From a checkpoint of a small contrastive image-text model: text encoder num experts 16, 6600 steps.
Rows from block 3 of the text encoder of a small contrastive image-text model, named by matrix and row number. Rows with one number within an expert belong to one neuron, the router's apart. Each number is 128 + 24 x the weight over its row's rms, rounded and kept within 0 to 255. All counts start at 0. Numbers have three digits each.
Before each expert's rows are labels from the 100 texts, of 14848, where the router gives the expert most weight on average: "tokens" is the input token at the peak. Only what is clearly more common there than usual is listed. The data: rendered rooms with furniture.
# router: router (text_encoder.blocks.3.mlp.router.weight, 16x256), inputs 0-85
# up: expert up (text_encoder.blocks.3.mlp.up, 16x256x256), inputs 0-85
# down: expert down (text_encoder.blocks.3.mlp.down, 16x256x256, transposed), outputs 0-85

# expert 15
tokens: "teal"
router.15:112145121117189134138178176125159132124139125173164123093112085069135101140154145111117089112138153138134151112093135126140093172090141103096089131101112132128133163123103179115134133138102154150084129108137131135150174156145101107146117122120158140081111119
up.0:128128128128092128128128128128128128128059128092128128172128128128128128128162128128128128128180128128128128128165128159128165077159128156089128128128071128128128088128128128095071158128128161128081128084182128068128170128128128128165128128161128162128128212
down.0:128170128092128099128075155128128128128128128128128128128128128188128128128097128128128159078128128128128091088097097128128128128128156128128085128128128080128128128128168128095089128128128128128098128128128128128128128128128128082128128128097128128128060128
up.1:128128074075128128128128128128083128128128166080128128128167128128128128063128077128128128095157128128128128128128128128128155128176128128128128128164128180128176128128156128094128128164128128128128128128128128128128095128128128172128128128189099128128128128
down.1:128128057100128128097090099128128181091128128128128128128128128128128128128128128128128128128128128128128128128128159128128167128128160086128128190128097128128080128128128128095128088101079128128128128128128128128099128159095166128128128128128167128128165128
up.2:128091128128089128076128064128128087079128128182080164128128128170128128154177074128128128128128128128128128128160128128128128081128068128091128128164087128160128158128128071128092128157128128128128128128128128128169060128128091091128128128128128128128128128
down.2:128128128128128128128069128128128079128128128184128128182128166081128128128128128066128128128128092128128128128077128128128128128096090162128100128128159171128128086128128093089099128128128128086128082128128128128128082128128128128173128128128128157128128128
up.3:128128128128128128163128128085180128128091128128085128128097128128128097128128128128128077194128172085128128128186090100128169055128128128165128128128128128128155128128176158128128128164077128128128128100128128128058128128128128128099093128128162128090128128
down.3:128067128128128128128128128128128095128128128128128128177128093128128072128094128128128128128128128128128167128128086128128128128128128091091128128128128128087128128176128128075088187076128128128128128128128128128128128128128096088128128128128162128128128069
up.4:164128128128128128095128128128128128128128128128128128128154128128128128160128128128171100097128128128128098128162128171157128128128076154128128128128128128128128128180128070086166128128128092128091128128128128072128128128128128086128174128128187128128128128
down.4:128128128128128088128157128128128165128128169081128089128067157177128128128128128153128128179128128128128128168128154128128128128128092128158186174128128128128128085155128128069162172128098171128128128128191128128069097128128128128128128090128182128173161128
up.5:128095128128128094128128128128205128128128128092128128128128128128128128128167090128171070164128128128080091128171128079128128128128128128128202159128128079096082128170128100074164128128159128128162128128128128128128098128128128128103128128128128168159100165
down.5:128083128074159128128180128128128088178128128128128161128128165128128128160128171128128128128128128128164091128096128128128128128128184128166128128128094128084168128128128128198128128088128128128128097194128128128128128128172161170128128128176180128128128128
up.6:128128082128088128183128128128128128128128128128128166099128128128166128128128128128128128062128163128128128128128128128128128128189128128128074128128128178128128128128128128159084128128128161128128128177128093096179128192128128128173128066167128128071128128
down.6:063128128128163128128128090128156128101128162128128072128128128095128128128128128158128172128128128085128068128128128101092100083170128128128128069128128128128128212128128128128160128128128128128205128128128128128177128128128128128128086190128128051128128128
up.7:071164070128128128086128128128128128128167128128128128166160128177175128128084128128128128084086128128128165128128128073128128092128128128128172128168165128128076128128128128178163128128128128168166128128128128128093128128094128128128090128128128128128128128
down.7:128079128128098128128063164079092092128128128128128163128128076128128091128094128168081096128172128128095128164128128128153128128128128128128128097159096128128084128164128128128128128128128099128128170097128086128090128091128128098128128128128128128128154128
up.8:128128128128128128128128128160175128128128196162128128128128128128174128128128128158128128128128128128128128170128128128128128082128128076128128094128128179095090128051128128128128128128170128128128128128128128162085156128099128089128061128128128067128154128
down.8:160128179128128176128165169128128079128128128128128166128128128128128128128128128128128128128128128066128073128128128128128096160128163128128216053128128165128078128128128128128066164097097128128128128128128128128128128169086128128128128197128128128078128128
up.9:101128061128128128128162128082128128095128128128100094084128128128128158158128128128128171128151128128128074128186128161128128092128128128128099154160128173128128128073091128105169128128128155128128166104128128165153073128153128128128128128128128095173128128
down.9:128099035062128128103181128128128217128128181128178128128128075101128096128128128128128128171128128128128090128128152128166128128100128163092128128128103161128128089128128128128101098128128128128128128153128128128128128128081064128096128128128192154128128128
up.10:097128128157128128194079128128128128159128128128128128128080096128128128128156093128166166128177128128128088128128161128128173128128128128085128128128093096128178128128156128128128185128128128173160128128128128128128128128128087157128080083128101128075128155
down.10:095128163128128180128128128063128128128128128093128200128128128175128162128128171128128128128128128128128128096177181128128128128128128164128096128128128128128188128172128092172101128128128128128128128073128128128128128128128128128128128128128128128128096092
up.11:128128094128128128128159128128128128128177128175128128128128065128128128128160128128128128128031128128128186128128128128128128162128128128128128128128128128085128128175128128128128128128128128092128128128128128081128128190159128195170128161088128156128100159
down.11:128128181163163128100178128128128128179128128128128061128128128128128077128128178128163128095128128152128128100087128128128162164128128128128081073128128128128128128187128168128128128128128128128076162128183128105160128128128128059128128128128128128128128128
up.12:128128128128128128163172128128128128128097128128170170090095158128067128128128128128088128128075128128088168128128085128128128128085128128128164128128128096128083128128128128128168128128128128128071180128128128128128128128128128128128186172128221128165128092
down.12:169059128166128128128072128162128128128128128128128084128128167094090173128128128167128128128128128097128128181168084128128128128128128128169128128050128128128128128128128180128128128166128128128100158089128128157128172128128128128177128128128128128128128158
up.13:170128128128128128093090128128097128128128128128128093128128103100128128128182128128154191128128094128128088075095159128128128173128128128128128160128128174128128128075128128057128177128161128128128104064188128089128128178128128128128128128128128128182128128
down.13:066128071128161128128128128128166179169128128128128128128128128128082128179102128128160128197160128205128128128128128128128128128096128128128128128078128066179128128128128197100128128161102128128104128128128128079076128103128128092158128128128178128128128128
up.14:092170128128100156128082128128068128128128128128159128128128048128128128128128128128128174128185128155128164128128128128128128128128074128128128128128069128128065063174128128128128128128097128128128128128128128128091187188128181128128128128128165128166128128
down.14:128087091128094166128128128128087128128128128128128089096128072076066128186128128167128128091128128128128128128128101128128080128128182128128091078128128128166128128128128128174128128084156172093128128128128128128128128099083160176128128090128181097128156085
up.15:128128128128128128128128128128128128128097128162128168099172128128128128128128128128158128128128128181170169085100078128095128128128089128179128091193128128128084128128128128128128128128128128128165128128128128128128128097128128128128128128128128174089157128
down.15:085194160128128128167128128128128128090128128168128128128128128128128175128128128128128128128128087128128128128128128128128128128128128128128128094128128128128128167128128066083128128128128058128128128183128128128094128061128128083161128171128083128128128075
up.16:198169128128128128128128157128128128128083128175128128128128233128128128185128161128128128128161128164169162128128128128128128128128128128076128128128096128095128128128128084128128173157128159128128128163073076128128128128159159096184191073128128128128128128
down.16:128128128128098128128128128128193128128100098128166073128128101128128128128184128128128128085128128128092155128128157128079128128128157101128128128168098128128128128097128128128128128169128128077086128128094128128128096128128088161128162128128128128128128128
up.17:128169128128128168128128098128128093128128128128073128128128165128128128128128191128128174087102089128128093155128128175097104155182128128128128128128128128128089128128128128128128154159128128128128128089178128128128162128193128098128161128128168128100128128
down.17:128128065074128128128061172128128128077128128097128128096128128128128161128128128172164128128183128128128047098099092159128128128091201128128128095095095212128090128128067128128128100128160128128128128185128128164128128128091128095128128128128128128159128161

# expert 2
tokens: "red"; "green"
router.2:130148182143126107126074115113109120131140095136176127143097109134180124162156121162129132086144121127100109098146109113076115133097120093151116150113157105096153127145099123127141130138093118133139130122101127162102119159125085086134134140138105140160093162
up.0:159090128128092128095194128128104128100128128128128154128128128159055128128128100159188128128128128128128128128128128165084166100128128157128128159085169128152096128157128128151128128064128183128128128128128128128090128128173128128128167086106128128155128128
down.0:128128128087098087128128128128153128097128103128166175152100128128076074128100175128128128128153128128128081108128128152063128128128128128094128159102128092128128128128128128128128128128128128128101128166128159041128128128128128128128128128100157153104128154
up.1:096128128128128128150148128128128086163128160128169101157128096128128087167128128128148128128128128089157128128128128128161128128166128071128128111150128089153128089098128065087084128128128155107128102184152084106128128128128128128128128162160128128128128128
down.1:128128170146128128128089128110128040177128109128128128193100128109128105128156171128128128084128088128128128149128105128128128088158128099128128128162128083128128128083128105128088128170177128095128128081059086088128128107128128160128128150128128128128128128
up.2:128128128128180183128167128128128092128128128128077128175128128128086128068128168128128128128128128128128128128087128128128128128128128128128128128128128128128092128128128128128063128128128128128128128128184076168128083067128128128128128128128093128128128093
down.2:128128128128128128128128128128168128128128128128128128128128128128128128128128128128128128128088128128128161128128128084128128128128128128176128128128128160172128167128128128128080128128128128128128163128198169181128128128000128128177128128128128128128128057
up.3:128128065128171167149128128100128128128128128147155089128169128128163165169128128161128177128128128128128155128128128093201083128128095128128128128164128128128095084128057087128128128128128103128155128128128128154128128128072128128128151159160105094128102157
down.3:151128169128128128128128128128064088192128128163128065177128128155128128128223090176128152128128128128128128157128128128128128100128128161128128103128128090092090128102128128107095128128128128128128084091084128128128128128174128128104128150128075063128128128
up.4:103100128128159104165075128128159128156128165098128128094128128128155105128080101110166128128100188128128167128170128098081128160128128081099128075105128128083128128086082128128128128128157128128105128128128103128128128158128160181153177128128128128102128128
down.4:103128094128128128128055128128175128162159128149128101128153128128159128128128128164128128051128153099092128128128088128098101128128128101128128087128128156079128128128151128105128128169128128128167152087084128152128128174089169151128128128162090128128094128
up.5:128077182128128128128091128128128128128173128128128128078128128128060128128084128128128128128164166128128128128183128128128169128166128128128128128128184190128085128077088128128128128077187163128128128128128128128128128078128190165128128079128128076128128128
down.5:128128069042128128128128128128177085073128128128128128128168128128128128128086188128128128128128182128181128089128128128128128128128128128128128160128128214128128128128128192182128166075128128128128128128128128128128128128128128167128128128128128128097128128
up.6:128128128188128077162128128128128089159128169128128128097128128103128101128128128128128128128128203128128173128128128128128128150128128101128128091128128128162128128100062087128128177128128128128128128128128101128128128184093154193152171150128164147160128128
down.6:128159070128128128128091165128128087128163128128128128083128128152177128159128128128128128061128165128128128163128106128091128128173128128128128095128179162098128128078128128159128164128170154128128128060096128128128185128105128128128128161165106128128099128
up.7:128128159128071095091177128128128128103128128128128163128128128128051128128128156155158128128183091128128128128128128158128128079155094153161128128092157093128059165128128128128095128128128165128128097128128128075078128128178128128128159128128128163171128128
down.7:128128128128128128128128156128128128095160128128166159128098128128033101161095180128128128105128128155128102128128128171062128128159128099087169128072147102148128128128128128128128128090128128128087128172128128079128128128164155128128128128093165155102128128
up.8:128128128176128128174128128128128128128188128164077128128128171068128128128094168128128128175128128128182128128128128128128165170128128128077128061128128128128128128070128128168178128166177088128128166128128128128128128128128128188128128089089128128128128128
down.8:128164128128159128128128128168128128128064166128128128086176128128165128128074128128128128128167170128094128128128128128128128170128128096128128128128128196128128128128128128161128128128128128092128128128096128128128128128128128128128128176128085162053128128
up.9:128128128128128128128128036128096157128099128128190128128128168161166128167128094128087128128128128157128170079128128128128073153128128159128128128177128128088128128128128128089128128128128073128128170128083128128128128102128128077100080128128128169128128128
down.9:128128159184128108099174128128106128128081128128128153128128128128167161180128128165128128167128103128128128128128128089208128128128147128128107128128128128081128128156128128128128128128128128128128128128081128093174128128191128128128128128128128128128128164
up.10:128128128128151176128128082128128128128128128172128128128128128128194169099160128128093128128128128128128128128068173128128081128088055183170128128128128128128128128128066128128128128162167128128159128128054128128128084091128128081062100168097095128128092172
down.10:104107128161172128128128110168064157188076128128128128128100128128128181173128066156106128180128128160128128196128128110168128128159153128128128128084097092088090128128128128104128128128128128101128096153095149066158128128184128128080107128128087128128128173
up.11:128128079071128128128128081095128128128128166128128093128128188196128092128156068128128128128177091128128128128128128128201128128077094128128128128091178098128128128128070128080128128128091128076128128128128128128128128128128128128128128128128128128128128128
down.11:128128128128128128098128087128128164128128128101128070169059128128058128128096128212128156128128128167128128128128128091165128128163089164128128128128172102128128170128128128128092128128128128128128128128128128051128128128153087105086128128128128128128128128
up.12:128128128128088146128128128128100128199128128180150159128098128095128165128104128128128162156128128179173170155078168128128128128128128167154128160161128162128128187128096128128162128128182128159128128128128128128088096128128128128128128128081128128128128128
down.12:128128128162128128128167101128128128128128147128128161128128128128185128149128156128094150169128128128128128128128128128158128128088128104128080170128128128128128128201128128128128156162175128128128128178026128128128128128182092128080128128157085155055109128
up.13:128128128069128128128128128128128128128073202164128085128128174128160187091128073128128189128128093128128128128128128128192128128194128128073077128128128128128128128128091171128071128128068170128128128128128161128128128128081128128182128128128166099128063128
down.13:128128128128128128128128083128084128163128162128128128128128157128128163128188074177128128128128128128128128177176128128128128071128128199128128128128165128128128128128128128128128128128077128128128128095128128128128128178128128128128128128128103081128128128
up.14:128128128128128159154128095128082128193128081128145128128128128128169128150128109128101128096128128173128128128081128128128128128089090179128128163169128177088128128156128163128128128128168068128161128128128128128162128128128128128054097084128092128128128128
down.14:128128128170151128128128083128102155183080128128149128128105128128128128163097128128128128185128128156164128168109128095175104128156148156128100154107128128081128128163128097128104107147128102128128096106090160100128128128209128128128128128156095128045128161
up.15:128128128128128128128128128128128128128128128128183128128128209089128128128128128128128074128169183077174128128128128128128128128128085128128128128174128128128128128128128128084128128087048128128128128128159128128128128128128128060128128128128185128128085128
down.15:206084158128128180128128064128128128128089128128128128128128128128182128128128128189192128128128128128128128128128128166199128128128055128128128128128128128128181128128128128128128128128045128128128128128090128079128128082078128128188128128128128128128128128
up.16:128128081128128128094128128128128128090128128128128128165128128128128128128128128128128128075128087128128128082128128128128128170128128168128057084174128128128128128128071128128128128128167164094060128128128128128128172128128128128128128128128128161128128085
down.16:128128128128128192128090128058128128166074128128128128128128128128128128128092128128128128065128128170128128128064128159128128128128128128128128128128128128181128128128085128128128074128128168087128128128128082170128128179128128077085128167128128082128128128
up.17:128089128128128172077128128079074188091128128128092066128128069094073128128128095128128164128128128128046128128128128128128128128083128161128128128098128128128128128128154128128128128128128128128128128128128128128128128091128128128128128068128128128128128128
down.17:175128128128128128128170128095128128171128075174128058083128091128128128128128128174128179128128166128215128128128099128128128128128176163128128095128128128128128128086099098128128128128128128128128128157128157128128128128158077128160128128128128128179160128

# expert 1
tokens: "purple"
router.1:097181157138146140156178103152135138121131118130153107137126126066148153120145114105156087098161191149139159110119118078132110124100135120139111158151120146149142098140081149089118147139123144139081127115122127131104194164120139072107114160133136095130135126
up.0:128069128128128074128128128128185128128128072128128128084128128128091128174160128128160128128128128128128128128051128176128128128128128128128128128128128093128128128128128128171128128163128128082128054128128128128170128181128190128128128169128128079128128128
down.0:128128128173086128128081128128128128128128128078088128128128128128128128128128128128128128128128128128128128128128128128128128128128128085128185128128128128128060163128070128159186128054128128128128128128128161128091128166128128128159090128128128128181128128
up.1:128159086166128128128128104071175128128093128128128063128167128128077128128128128128128128128178128128128128075128203128164165128084167128128128128168164182159128158128176128091128128128128128128096092128128128128128128128128128181128128128128128128157128128
down.1:157166128128184081128128128128128071098155128128128097128128128128089128128081128128128128089079128128128162128098128154176155128128062128128128128096128128082128128154128128128128081128128128093128128150128096128128178128128128128099128200128166128128128128
up.2:128128128128074128184128128163128172128128128080128128128128128128128179128163094128128128156088128090128163128128128128097128128128128083082128093128128195128170159128171128170160128128128088128128128128097128128128094128128173128186128097128091128198128128
down.2:128128160128097128128128128095128128128128128128128186178168128128128128128128128094128128128128165073128128128128128160128128078178128128128128128209079086097128128128091128128128128128128128128128128067128128061128083098098128070128128128128128128073069128
up.3:096079100158164128128128128128197083128087128165128128091128128128128128128128128128098168128128128128173128186178128128128128128128128128155128128128162157128128128183128062128128128128094128128097128128128128173063100128128184128101128128179128128091089128
down.3:128193128128128128128069128128128128128094128075050092084128128097128128168128090090128128164128128128155159128086128128128128189128128128128128128128078085128128081128170092128157128128128128080158128128128128128128082128170158128128128128168128166128128128
up.4:181184128128092128128128189179159128128128128128128128160128128128128128098128128128128128155128128128128128128128128128128128128174128128128128169128175093128173128128194099128128169128128128076128128128083128097062128128171169177154167166097128128128091128
down.4:128128128128128128128128184128128073128128128128128172128128128128128128128166128128128128128128128158192128128128128128128128128128075128128172128128162128128128184128128092161128128128128128128128128128128167128180128128070128128128166128128162128128094128
up.5:073128128128162128128128128128157128128128128083092128128128128128128128128128128128128128128128161128128128128104128128128128090128093128128128163128128128128076128128096128078128128128171128128097128092128128128128128128066128128058128128049104097128190128
down.5:102128128128128128128160128128128128100083176128128091128069097076128161173128081128128128128128128171172096128128128128128128128128128128128074128128128091082128172094128128128128128128156128158175128128128128089128156128128156174128171128161128128073128128
up.6:128128087128207185096128128182128128095128128128169128155128128076128128128128128128128128128154128128174128128128128158052128163193128128128128128128128128128066128128168128128128128128128128152128162076155103128128128128128100185128167128093090159128096158
down.6:128128128128128101128128128093050167128077128128128162128158216182128128128180171128128128128128128128128128128128128128128165070128155128128177128128128128165128128128128095128128128158128097128128128170128088128128158101128128128128128212128128128096157128
up.7:078128128128128128128128161128128128087128160128091092128188128100164100128128128128128128099128128158128128128155156128128128128128128128128162158128085128128172128128128128128128170083128088164128128128085128168128128085128128128128171128160128128128096128
down.7:128173128178128128128096128128128128128159172095128128128076128128128171128128128128128162128090128090128128064128181179168128128093128128128174128128085128093167128128128128128128128128128128072128128128128128128128128128161128078128128128128128061128173128
up.8:183128128100091128177128128160128171128102128128187154128128164128089128128128128217099128128128128089128128128128128128128128128128162128128128128155128171128176128156168128128162128170092128128128128128128128092128128071128128128128165128128128128128128128
down.8:098128199128128128128098128128128128128097094128128163128128179090128128128185177094128084094128159128102128128128192128128128178128128167128128128099168128128128128128128160162128094128128128074158128128128128092156128128128128076128128098086128128128128169
up.9:128128128128128128128173128161188128128177103128128128128128166128128128079128128083128128128128128097128128128128128128164158128128128128128128080128128163128076128090159128128128128128083128128128128128128096128128128128128100128128128128171157128128128128
down.9:128128193165078128128128159128128128128128128128128128092175157128128177128128128128128096128128128089128128170176176128187128128095128128128128128193128072128128128128128094128128128128128094128128128128128128128128099128174128128097128088128128128083082097
up.10:179128164168128128128082128157128128128161128128128128128088128128188128128128128128128082128128128176128099128128128128128128128128165128128079128170167128128128128128128128128128128128159069128128128128128171128128128128097128128128128075128128128128066128
down.10:128128128169128069158128128168098084128128128157128128128128079128082128071165128128086128160128128128068066128128102128154100128128128099128128128128184095179128084128128128128128154176128128087128128128128103178128128089128128074128128128128080128128128128
up.11:167097128128062128163128128080128091128128128128158128128092166128128128128091128097128128128128128162128128128128128128128128128128128128128128128128128128128128128157128128128170128128128128128128184128128128128128128128128128128128128197093128160097128128
down.11:128128128099128128083128093128128128128178128128128176128055128128078128128098128093156156128188128094171162128128128128128164160101128128086128167100128167128128101128128167128128128128128128091175128128069094128091172079128128128128128128128128128128049128
up.12:097128128128092128054128128128181128086098128128095128086154128128128128128091097128128154128102128128128128128077128128172076165103163128157128128128192168128079128168128172099128128128128128177128128128128128128128128128128087128128165128128128083167128128
down.12:167128128128128128128128128168128183158128059128182128168081128128128128128128128128128184128128097187128128128128128128171128128128128128128128128128095128084128128128090128091128128056128128128128128128088128128128128128054128128081128128128128128080183128
up.13:066128128128128128167128128128128073180128082128081188128173128128128174128076128128128128170128128172128128128128128164128128162128160128128128128186128161128128176128128128128128157128128128199171128128097128128128128128128089088159128095128128128091128128
down.13:128128128128128128174077128128128084128128128098165128128096128128128128207087128128128218087128176128128128128128077128128128128164057128157128128128128128128128128128082128128128128128128128128128128166128097164078128128128128095097128128128128128128163128
up.14:083128128128128186128128128167128128128128128128128128128128128128128128128128128128128128163064128177128167128128128128128128128099128128128128128128128128128154128128128128128128128128177128128128128155181128097128098066128128128128128160154128128128101128
down.14:128099128128128128128169128165128092128128077128128161128175128128128165128128128073128186087128073128128163128128074190128128096128128173166128160128086128128128128128128174128100128128160128128128097128128079128083093128128163128128128091128128128159128128
up.15:128128128128128066128128079128128163128128087059128128128128192183098128128166128128182128128079128128128128091159128128128128185096166128128128162128175128179128128128128128166128090096128128196177128092128128128099093055128128128198128128128128128128102128
down.15:098128128128128128096128128128177128128159128128128076128128180128128128128128085128094128094128128128128128162161128128185128093128098128163128128072156128089128164128128128128128063128091173168128128055128128090128128128094128128128128128128128128128128128
up.16:167164128084165090096181128172100181128128178128128092094076128128128164128128128128128173098195095128169128128071174128128128128128128093128128128128128156084128128128192157166128128084128128128128061128091128128171128077128128128128128128128128128128128128
down.16:128128128128186128128082128128128084128128128172099074128184128128128128128128095128128072128185128128094128128171128128234128128128128128128128172128128128128128096074128128128128128061128128164128177207128128128128086128088128128128093128128128128088188128
up.17:128165159128128128128128128128128128128128128128128128128128128128128128128128128128128160099128091128128128128128128191128128128128128128128128095128171128128128076128128128128128128181128128072128128128128128091095128128128128128216128128170128128128128054
down.17:128128128155128128128128128128099128128128128096156128152128100091128128128128128074128128128128079128175128128128128128128170128128128128100128153128128128128128159128103096090128128099093090128187157128155128128159128128128128161183128128128128128128102092

# expert 5
tokens: "black"
router.5:141142131101103131113158149098140093136117124126059126101113103122134139144094155169133096163127182137144136136078155140173122136096101147090146117124099130117129108108134132170175117124151100151136132115109173097127133119127151171131131095070170117148144125
up.0:128171079128128128128128157037095128128128187128128057128128076128128153128128128128128128162153128128128068105156128128128128128128128088128128128128163103128128128128095128096172128128128158128188162128089128104128155167128083128163128128128128161128128171
down.0:128093165043160128128128189128128175164128150150128094128128128128128128156128128128128128128128100128080128202128128150128128128128195128128128128128109128128128084186128128128128128128128128128128196128128128128128128128128128161128128128128128128128128128
up.1:128071128159128128190128128090164128128128128168128160128104167128128164102128128128091185086128128128128091128128128128065160128128158128128099128103128128128158128162128128128128157128163091085076128166128128128128085191128128128128128128128128128128128128
down.1:090098128128093154163128163128098128090180180155128069105151128128098128128128073071128128128095128128148128128087128157017128128128171128128085128128153128128128128128157128128128154087128096128153128099128128128128128128105085128095102128104068128128128128
up.2:128098128156152128158187084128184162128128128128094128101128128167128128128128128159100128090066128195153147128128128128128128128128128128164128128128128128128128128162107128161151128153128128128128128128128074128128128128168128128128128094093128128165128080
down.2:128128155128128106128128104165128089128128149128128176128078128128103097128128128128083128128128151096128128128081093128165102128128128155128106094158128128128128128128128106128176128128163128128128086128128083096128128152128128128128103128128103128128128049
up.3:128095178128128150156180100150128106128151100093128155128101128128098104166128128157128128128078128164103128128128155128128128087128110152168128128128100128103095128128128128170128128128147128164128128108104128152098128128162149128144128097093128088172128149
down.3:100128174128128151128151128162187060167128128128128203088128128128095128128087163155128128100128128089128128128071128128169128128128128128128128128128084103128128128128128128128128104077156099128128128128128080128128128128162128112128128093128128096128128128
up.4:128128128128162128075128128128128128128128183128128128128092128128128128175128077128084128128165128128171128068128128128128128128128188098074160128128128128128128128128156128128128128128128128128222158128102128128128128128167100076128128088088128128094128167
down.4:128128128128128128128128128128128166078128128128128128072128128159128128128128128075128066128128128128057128128197128156128128128128128097128091128084128128128128128183128128128128128128128128096083207078128128128177128128128174128128179128128128128078128128
up.5:164128128166128128128128128128128190128128076128128128168128128093128128128128128128128128128128128128177128128128166128085128192128090128128128128128128128074128128128128128128128128128128128128128170050128189128128196128128128128128060128128128165128078128
down.5:128128128128128128128085064082195128128128128082128128128171128128128174063128128128128128128128088128167176062128128160165128128128128095128175128128128128192128128128128128128128128128128128128128128128128128128128128128128128128128128128128128128128128128
up.6:128128128091128090128128128074128187128128128128165128175128128128128095168175128128128128128128128128084178171128128128064128128128164128128090128128179128128128128128128170128054128128128128128161128128128128128098128128128128128128128128128128128128166128
down.6:128128128128098128128093161128128128128128128128084128128128128128128090128128128128128128128171061128064177128128128161128128128128128128128078128128128128128128128169128098128183128128128128128189128128074128091161128128098128128128068169160128128165128166
up.7:160128049128128187128100128065128128128090168128128094128160128173103128128128128128128128183128128128128088097177106128169128128128128128128128098128128128151092128128128128128128128128197128103128128128161128128128128128128128128092128128151128128128172157
down.7:128154128128128073128128205128128178128182107148128104081128128128099128128128128128128128128128128128128096205128128128128128083128197128128086160128128128128107090128128128128128128128128128128150128128128173164128088128084163163098128128128128128128112180
up.8:081128128095180128128087165128128094128128094128128128160128128094128128063128064128128128128128128128099179178128161168128128128098128090128128128128128128160092128128128128068128163180128187128128128085128128128128128175128128128128128128128128128128164128
down.8:128128090128128128128128128095128128128128171098162128128128128128128128128128128128085176128128128128079074128128128169046128128167171128128164171128160128128085128217128128128128128194161128128157099128128128167128198081176128213128128214186128062128128128
up.9:128128128128128128128128128128128128128128128128128128105128071158088100161128128128128106078128128128081096128128128128128128128158128128181128111128128098103104107128166091128107128128128128128128128128128128128092128154161177156128156128128128128160075128
down.9:128128180094128128128128128160128100128093128128128176128100088128083128096067156108128155100105128094097151151088107128128128128128102128149079128128128128128128128128128128128128105103162128128128108128154077087128128153128128128175153128128097154128128070
up.10:128128049092128113128168178089128128128128181100128081128128047128128128128128128128102100146128083128101077128128128128165128149091155128128128128105160128128128128128128099128168103167128128097194128153128128128128107106097106128145128128153164128128179128
down.10:128128128073128128128128177128163181128128128128099128128128128149102093128128128128128128128146128150060128128128128150166128128128175152109128172081128128092110128128128153128128128128084111151128183085128169156128128128089128128128128128089170083145159128
up.11:128128128128128128128128160128128100185128181155128085128128128128128128128171128128128095128128128128128076128163128128128128128128128128128128128128128164128128096105160128128128128128182128128128128202128128128128128128095168092128151192128128128079128128
down.11:128128128128128128128128128128128128085192128128154128128098100128128128128088128066128128128174159128128128195128128128086128128128183151183128128102158128128128128128128128100128101159128128128128128095128163128100128128128128174128128128128178128128099128
up.12:128089128128104128128106167161128128083128128128128128128098128128128128128128166128098128104128128176045128128128165161128128081128128098128128128171128077066128128128198128128170128128075175156128080128128128128128128128128128128128128128128172128128128128
down.12:128128128128128174128167128155179069128128128128100096128128099128128128128087128180128128128128100128064090128091076128128128128128062128128128195128128128128128128128100128128128128128128182128128154187095128128128128099076165128160128128128128069169156081
up.13:128128128128128170128128128058128095128128128128128128128163128128093128128170128128128128128128128128128128128182128089184128128128128128128098157177128128128128128128128075072128128188128128128128128128128128128101091128128093128072165128094189128128128128
down.13:091165128128128128128128128128128128128093046128128128128093128128128128128168128072128088100128091128080128128169097128128128128128128090128128128128160128128128128128128128128128128128072128128128128128128128128175128128128128160128085128128128179085178168
up.14:173128128128128128128128128128128128096128128128170128128128128128128065168128170128128128060128083128128128128128128128128128071178128065128128128192164128128128128128128128081128128166128128128128128128128128128128128160179128186158128128200086128128128128
down.14:128128165080128094128099099167128128128050128078128174128128128128128128092128128128128128078128128092088128128128128128161128128128128128128128128160097128128128128128183101091128128128128073128098128191128059128128074128095128095128128128152128128128128079
up.15:128128081128168128128128128128128128128128092128128175176128166128128128128128128128128080128075165128128177128128128091128128128177071128078128128128128128128089128128128128175128128060128089128128128128128128128128128128128128128128087159128128128128128128
down.15:198128128128128128128189128128128128128128128128091128128128076128128128128128128128128128065128128128128175128128128128089128128081128128128128166128128128128175128128128128128128128128128085128059171061128128128128128089128191128128128128128128128128052178
up.16:107097128149128128180165128165128128128128080128128128152159128063128097128128173128192128159178128128128128128088163106128128128128080157128128128097094128128128100128128128128188091109128128128102169128128128128128161083128128128128128091128128128128128128
down.16:128128128128128169150128053128128128128128128128157128128159155128128164128128128188149128178128128128186081128082128168204095170105069149163128128128128189175128128128128158128128128128159158128128128101128128128096104128128128087128128157077128102174128101
up.17:128128128180128128128128128128128128128166074161087181128128128082186128128128128128161128156128183128197128128054191128151128146128128159128169128092128157128128081128128095128128092155096128128128164128095108128081156128128128128153094128156128165079128128
down.17:128128128128128189128128091128169128128128128128128154097128128128128168086128128174128128157128151099182128101128128128186128128099076160104169128089088183151155106128128175128159128128174128104128178128128128128128128091100128128128095093128128128155128071